Rows from block 5 of a small multi-label audio tagger, named by matrix and row number. Rows with one number belong to one channel. Each number is 128 + 32 x the weight over its row's rms, rounded and kept within 0 to 255. All counts start at 0. After the name is the row's rms in percent of the matrix's.
After each channel's rows are labels from the 100 clips, of 14848, where the channel reaches its highest value: "loudest" is the band of the loudest frequency at the time of the peak. Only what is clearly more common there than usual is listed. The data: phrases spoken by 400 fixed synthetic voices. In brackets: how many of the 100.
# convs1: first pointwise conv (model.blocks.5.convs.1.weight, 288x288x1), inputs 174-231
# convs3: second pointwise conv (model.blocks.5.convs.3.weight, 288x288x1, transposed), outputs 174-231

convs1.189 105 [143 109 178 152 122 149 106 119 119 163 138 144 109 163 172 119 123 102  99 113 141 171 149 128  88 156 155 137 185 176 114 120  69  95 166 110 109 165 176 151 154 134 101 153 134  68 140 156 180 128  86 132 143 147 130 138  87  95]
convs3.189 097 [133 110 107 149 117 182 106 137 156 137 145 134  78 145  71 147 121 139 148 176 124 192 117 146 164 141 123 134 128 101 147  98 181 187 122 112 102 121 181 112 122  78 161 140 112 133 116 201 124 127 103 142 123  89  80 128 140 132]
loudest: 4000 to 8000 Hz (63)

convs1.171 102 [ 47 103  99  84  47 104 138 153 114 131 166 122 148  77 129 177 107  89 144  66 150 102  83  93 153 117 101 169 127 156 166 111 135 106  71 160  93 125 143 145 130 115 138 123 126  95 160 138 130 102 105 132 122 159 138 122 120 162]
convs3.171 099 [141   6 134 106 120  98 137 193 130 122 122 134  69 154  79 122 175 101 110 111 160  83 115 176 145 164 119 110 142 114  76 145 128 114 171 147 194 134 102 126 103  97 118 141 113  79  94  55 118  90 163 128 173 102 127 152 154  44]
loudest: 250 to 500 Hz (53)

convs1.261 100 [126 103  99  97 103 134 224 101 162 165 130 106  84  85 120 154 106 110 132 142 116 109 107 115 115 116  46 138 110 149 140 128 162 114 114 158 144 124 147 143 147  85 106 102 149 136 132 104 108 179 141 156 126  81 106 138 132  91]
convs3.261 100 [138 188 162 150 140  90 203  99 153 134 115 131 168 173 127 128  90 113  89 128  95 155  75  66 119  85  99 113 106 109 149 175 162 167 118 120  94 157 109 141 131 136  91 136 125 152 105 112 147 156  92  69 145  84 163 149 124 136]
loudest: 500 to 1000 Hz (46)

convs1.166 101 [123 127 103 159 152 148 121 143 125 147  84 131 135 142  92  96 142 121 113 185 186  99 172 136  89 100 132 114 107 106 100 186 177 122 145 146 145 146 134 136 172 121  79 110 113 153 120 135 139 149 109 142 154 149 126 151  91 100]
convs3.166 096 [127  87 129 136 122 128  54  83 178 139  93 114 143 131 129 135 140 140 186 106 128  97 202 150  79 127 165  59  78 163 151  97 119 117 168  99 142 142 126 170  78 154 117 142  37 116 114 146 138 128 109  62  94 126 153 107 128 112]
loudest: 2000 to 4000 Hz (31)

convs1.58 098 [181  69 119 108 108 107 122  34 131  82 162 121 167  76 123 116 187 128 131 131 137  87 116  65  64 154 166 163 136 113 152 112  97 124 178 167 110 141 155 146 136 165 162 177  65 149 139  80 125 119 168 142 160 132  99  75 138 163]
convs3.58 102 [138  79 121  97 153 183 146  92 138 135 107 150 115 151 186  92  88 111 159 111 157 100 146 124  69 128 124  80 150 208 139 134 123 147 129 184 181 134  85 130 196  98 186 109 152 152 150  86 144 121 159 173 145 120  91  54 141  96]
loudest: 2000 to 4000 Hz (36); 4000 to 8000 Hz (33)

convs1.143 099 [129 158 122 104 114 176 144 116 141  64 176 124  90 166 131 123 108  88 109 138  92 166  77 164 135 160  69 198 173  98 116 146 135  92 162 130 121 123 117 189 124  88 171 134 123  60  86 139 115 169 136 153 105 168 188  75 152 134]
convs3.143 107 [127 123 121 104  99  80 115 146 109 170 133 155 143  41 122  90 122  74 120 150  96 175 171 111 115  39 114 118 141 137  99 136  65 142 191  70 135  72 173 212 117 128 121 118  88 114  48 111 117 143 167 157 110 142 159  95 123 169]
loudest: 250 to 500 Hz (51)

convs1.8 106 [125  33 116  97 100 129 117 105 100 136 118  77 109 133 121 124 185 105 128 130 126 157  76 131 116  81 112  95 133 170 124  74  94 158 115 133 155 146 135 111 197 122 117 118 146 138 150 130 131 156  95 152 168 129 166 110 118 116]
convs3.8 102 [152 102 131 130 181 120 159 147 149 139 103 172 134 122 122  28  89 178  94 120 121  58  92 151 139 141  99  75 131 114 101 113 180  95  83 170 150  45 123 130 175 107 129 110  31 130 138 151 123 149 141 159 121 147 135 148 127 113]
loudest: 500 to 1000 Hz (44)

convs1.81 099 [153 126 161 219  84 140 113 111  93 131 131 150 163 111 141  99 126 126 131 150 137 129 140 132  82 129 126 145 119 139 115 126 107 176 179 120 110 149  83 146 133 127 126  66 142  91 117 143 151 127 106 151 146 110 100  91 120 121]
convs3.81 108 [176 169  75 118 121  88 119 115 167 110 179 133 121 154 127 133 146 149 133 166 100 120 206 146 161 153 146 173 133  61 150 164 129 152 139 104 101 168 160 149 108  92  94 128 104 167  78 141 141 154  55 123 105 111 219 181 199  97]
loudest: 4000 to 8000 Hz (53)

convs1.120 100 [175 154 130 119  74 128 160 112 135 114  69  82 159 142  31  99 161 180 122 144 154 123  77  94 153 112  93 114 117 136 160 129 146 113 117 143 108 122 171 115 134 141 149 176 106 110 112 209 128 152 139 161 110 122 148 104 177 133]
convs3.120 097 [111 104 148 163  64 173 123 149 127 160 183 132 135 132 186 104 124 132  97 145 255 128 127  95 102 207  73 158 169 172 120 157 152 141 163 138 107 112 149 144 124 128 172 104 154 129 172 161  93  72 108 100  58 152 125  97  91  95]
loudest: 500 to 1000 Hz (69)

convs1.287 099 [116 148 105 150 111 128 133 124 153  97 116  47 118 159 123 177 207 127 124 156 122 122 116 167 153 153 170 167 117 155 129  99 121 147  99 130 145 122  87 157 115 147 134 153 152  87 120 153 111 135 137 206 170 148  96  89 142 138]
convs3.287 098 [115 123 178 133 193 144 161 194 182 142 120 117 134 123 156 108 110 147  98 161 153 123 183 123 132 126 146 102 171 146  90 111 118 133 161 162 122  73 157 164 147  68 109  71 144  94 130 151 177 144 123 105 124 114 125 106 123 155]
loudest: 500 to 1000 Hz (43)

convs1.136 104 [133 102 112  96 117 170 131 119 112 133 117  84 193 152 138 188 132  85 112 151 118 124 122  98 110  84  89 108 110 156 130  97 196 125  82  94 189 133 143  67 146  79  97 152 127 130 171 142 164 140 153 158 123 144 112 142 139 148]
convs3.136 099 [136 165  91 131 109 156 148 147 124 131  97 109 107 134 108  58  84 136 107 146 129 138  91 104  93 106 130 126 158 135 117 143  97 174  81 132 198 104  96 170 129 136 128 110 119 132 147 120 106  63  74 146 120 118 113  96  78 103]
loudest: 1000 to 2000 Hz (34)

convs1.131 102 [116 122 151  96 162 186 175 118 166 162 122  96 130 171 171 140 121 143 143 148 172 136 101 140 168  90 114 124 201 102 127 131 175 214 115  94 125 182 139 108 146 169 175  61 119 109 150 181  89 124 130 105 158 152 168 122 133  51]
convs3.131 103 [104 140  59 139 159  85 141 180 148 155 162 198 142 111  80 146 141 147 125 153 102 127 144 193 108 125 131 154 132  99 126 120 142  91 155 183 113 137  91  68 144  83  99 155 104 141 109 135 129  79 185 120 126 142  71 139 148 158]
loudest: 1000 to 2000 Hz (30)

convs1.31 099 [ 96 170  92 124 148 152 161  66 189  98 105 100 131 187 130 113  76 101 124 186 193 125 129 133 175  76 223  60 179 119 141 190 156 121 128 163 115 113 132 113 107 109 141 111 111 122  83 140  96 117 101  99 153 136 105 108 126  71]
convs3.31 102 [117 105 126 139 119 165 102 148 110 116 109 137 160 117 134 144 164 144 129  76 138 121 182 165 169 174  89 133 158 116 158 101 148 132 100  98 171  95 129 142  52 116  58 179 147 123 137 140  80 143 143 158 157  63  76 159 190  82]
loudest: 2000 to 4000 Hz (33)

convs1.84 103 [110 146 146 105 144 169 134 131 161  98 159 102 113 119 122  97 131 145 124 171 109 144  75 145 127 141 177 116 128 120 116 109 179 135 115 130 140 190 129 121 134 160 103 113  69 127 155 146  93  86 138 168 120 179 115 131 161 100]
convs3.84 121 [ 94 123 177 153 106  87 112  77 112 107 101 170  80 168 158 141 123 183 119 125 168 122 133 128 149 124 130  80 143  89  58 129 187  99 121 129 139 156 122  84  76 141 103 129 163 115 128  78 110  88  39 164 117 184 129  94 110 109]
loudest: 4000 to 8000 Hz (36)

convs1.234 103 [196 117 114 116 107 144 148 137  91 133 131  64 135 110 131 119 164 121 161 147 155  83 128 105 135 167 118 103 135 181 116 118  91 139 160 123  80 164  77  84 156 121 148 186  86 172 198 101 105  93 184  94 120 146 148 140 110 172]
convs3.234 112 [149 138 124 155 147 129 156 120  87 131 146 118 228 140  65 107 119 105 145 143 142 200 128 136 184 107 119 114 168 110 160 118 119 144 116 186 150 129 132  77 102 146 115 116 132 117 141 153 152 164  82 165 105  70  92 156 147 147]
loudest: 4000 to 8000 Hz (48)

convs1.141 104 [101  96 131 148 182 161 101 112 168 101 170 133  88  87  80 101 175 154 100 134 154 120 146  76 145  53 124  92 134 128 136 135 123 118 116 118 123 133 182  98 101 150 131 111 149 100 176 140 115 158 170 139  94  98 130 103 190  72]
convs3.141 098 [ 87 147  71 130 110 134 119 137 144 144  97 110 148  71 148 159 139 145 141 150  14 167 152 190 121  85  84 152 132 136 112 147 138 161 191 100  90 117 133 105 152 149 171 173 131 103 142 110 138 136 102 135 165 112 147 101 146 104]
loudest: 500 to 1000 Hz (52)

convs1.247 101 [124 129 129  97 119 152 135  94 194 129 157  60 166 106 125 106 151 139 118 159 105  95 105 127 106  89 134  92 190 122  49 119 147 127 152 165 167  91  58 167 113 130 160 107 109 144 105  86 100 122 151 112 124 140 100 124 223  85]
convs3.247 106 [112  75 183 121 153  80 125 142 137 168 101 227 149 118 148 119  84 145  91 134 146 140 140 144 100 148 148 172 146 137  84 172 156 139 136 120 139 177 129  84 123 150  96  88 128 124 129 148 182 187 136 133 145 130 135 166 163 128]
loudest: 4000 to 8000 Hz (29)

convs1.276 090 [128 134  97 166 177 134 142 185 108 140 117 132 144 121 130 133 146 127 130  49 177 185  91 182  72  87  89 137 109 123 140 119 128 147 134 155 111  95 132 171 142 104 100  59 151 113 166  74 116  99 154 154  83 158 126 131  23 107]
convs3.276 096 [180  79 134 206 110 142  84 103  93 126 103 107 156 116 138  99 109  99 120 181 177 117 122 139   1 128 163 116 170 127 113 107 159 133 145  94 149 119 107 126 169 143 169 139 169 145  91  80 105 124 201 126 141 117  91 143 134 111]
loudest: 4000 to 8000 Hz (31)

convs1.132 100 [218 130 157 163  90  90 203 109 145  89 100 112 177  45 113 126 145  98 138 118 173 115 153 133  82 113 167 197 131 171 140 104 164 135  88 134 165 109 140 161 147 178  78 119 122 106  86 153 134  94 110 100 159 119 138  80 176 118]
convs3.132 089 [172 124 145 129  71 145 119 115 110 151 107 102 126  85 199 151 157 118 149 102  45 163 142 190 193 141 144 128 134 119 111 153  82 158 103 130 109 111 132 155  86 173 122 149 129  90 109 117 109 141  83 124 152 149 162 118 203 144]
loudest: 4000 to 8000 Hz (55)

convs1.185 100 [152 181 116 124 152 169 144 111 138 107 101 111 141 197 116 122 188 132 120 154 157  93 151 133 150 109  98 142 110 136  92 116 149 156 159 140 161 141 156 142 109 155  72 120 149 135  93 155 215 119  95 169 192 123 138 133 191 161]
convs3.185 092 [107 112  94 104 145 134 100  99 131  97 134 117 116 121  91 124 145 156 110 152 108 103 163 174  61  87 127 144  81 165 140 177 136 124 135 150 116 132 127 112 104 139 146  83   0  92  59  83 125 225 123 116 144 133 131  67 255 163]
loudest: 4000 to 8000 Hz (28)

convs1.157 096 [115 131 127 105 153 126 165 116 152  75 129 114 146 127 105 105 177 165 139 142 118 174 119 180 192 159 156 111 133 164 144 158 112 150 134 145 143  86 106  72 123 126 157 127 117 126  82 164 109 153 121  95 125 113 153 117  83 165]
convs3.157 103 [ 60 135 101  43 131 119 116 144 115 115  96 128 191  79 186 185 107 124  53 137 140  62 102 181 151 159 145 147  89 165 143  57  91 143 147  85 130 180  85 144 142  95 125 153 103 154 151 142 154 159 188 118 196 105 124  91 167 107]
loudest: 500 to 1000 Hz (54)

convs1.230 100 [154 200 133 211  76 171 135 181 114 145  79 124 127 143 149 173 139 121 114  76  96 102 145  56  95 174 170 155 162 123 105 131 125 108 126 126 142 131  96 117 182 161 114  78 124 181 121 115 146 140 109 151 112 130 130  77  65 141]
convs3.230 102 [146 152 139 174 118 166 140 133 146 117 196 133 142 139 140  96 119  71 107 210 143 125  82 123 157 129 112 110 144 141 139 136  88 135  86 182 128 116 121 160 201  86 155 111 175 129 124 111 109 122 235 112 145 138  98 123 154 105]
loudest: 4000 to 8000 Hz (36)

convs1.27 100 [199 103 181 200 116 157 142 121 158 125 113  78 165 129  49 127 101 125 141 120 140 144 118 136 109 129 130 102  85 154 133 118 122 145 137 130  90 136 134 108  93 118 104  83 147  91 105  82 112  94  98  93 181 137 154 109 109  92]
convs3.27 101 [181 163 118  43 147  60 143 135 124 117 115  76 215 152 121 121 101 137 153 131 156 155  99 155  91  86 138 165 100 124 132 125 136 168 181 115  85 115  76 175 170 102 119 121  91 155 132 131 208 103 172 105 107 162  78 150 134 124]
loudest: 500 to 1000 Hz (63)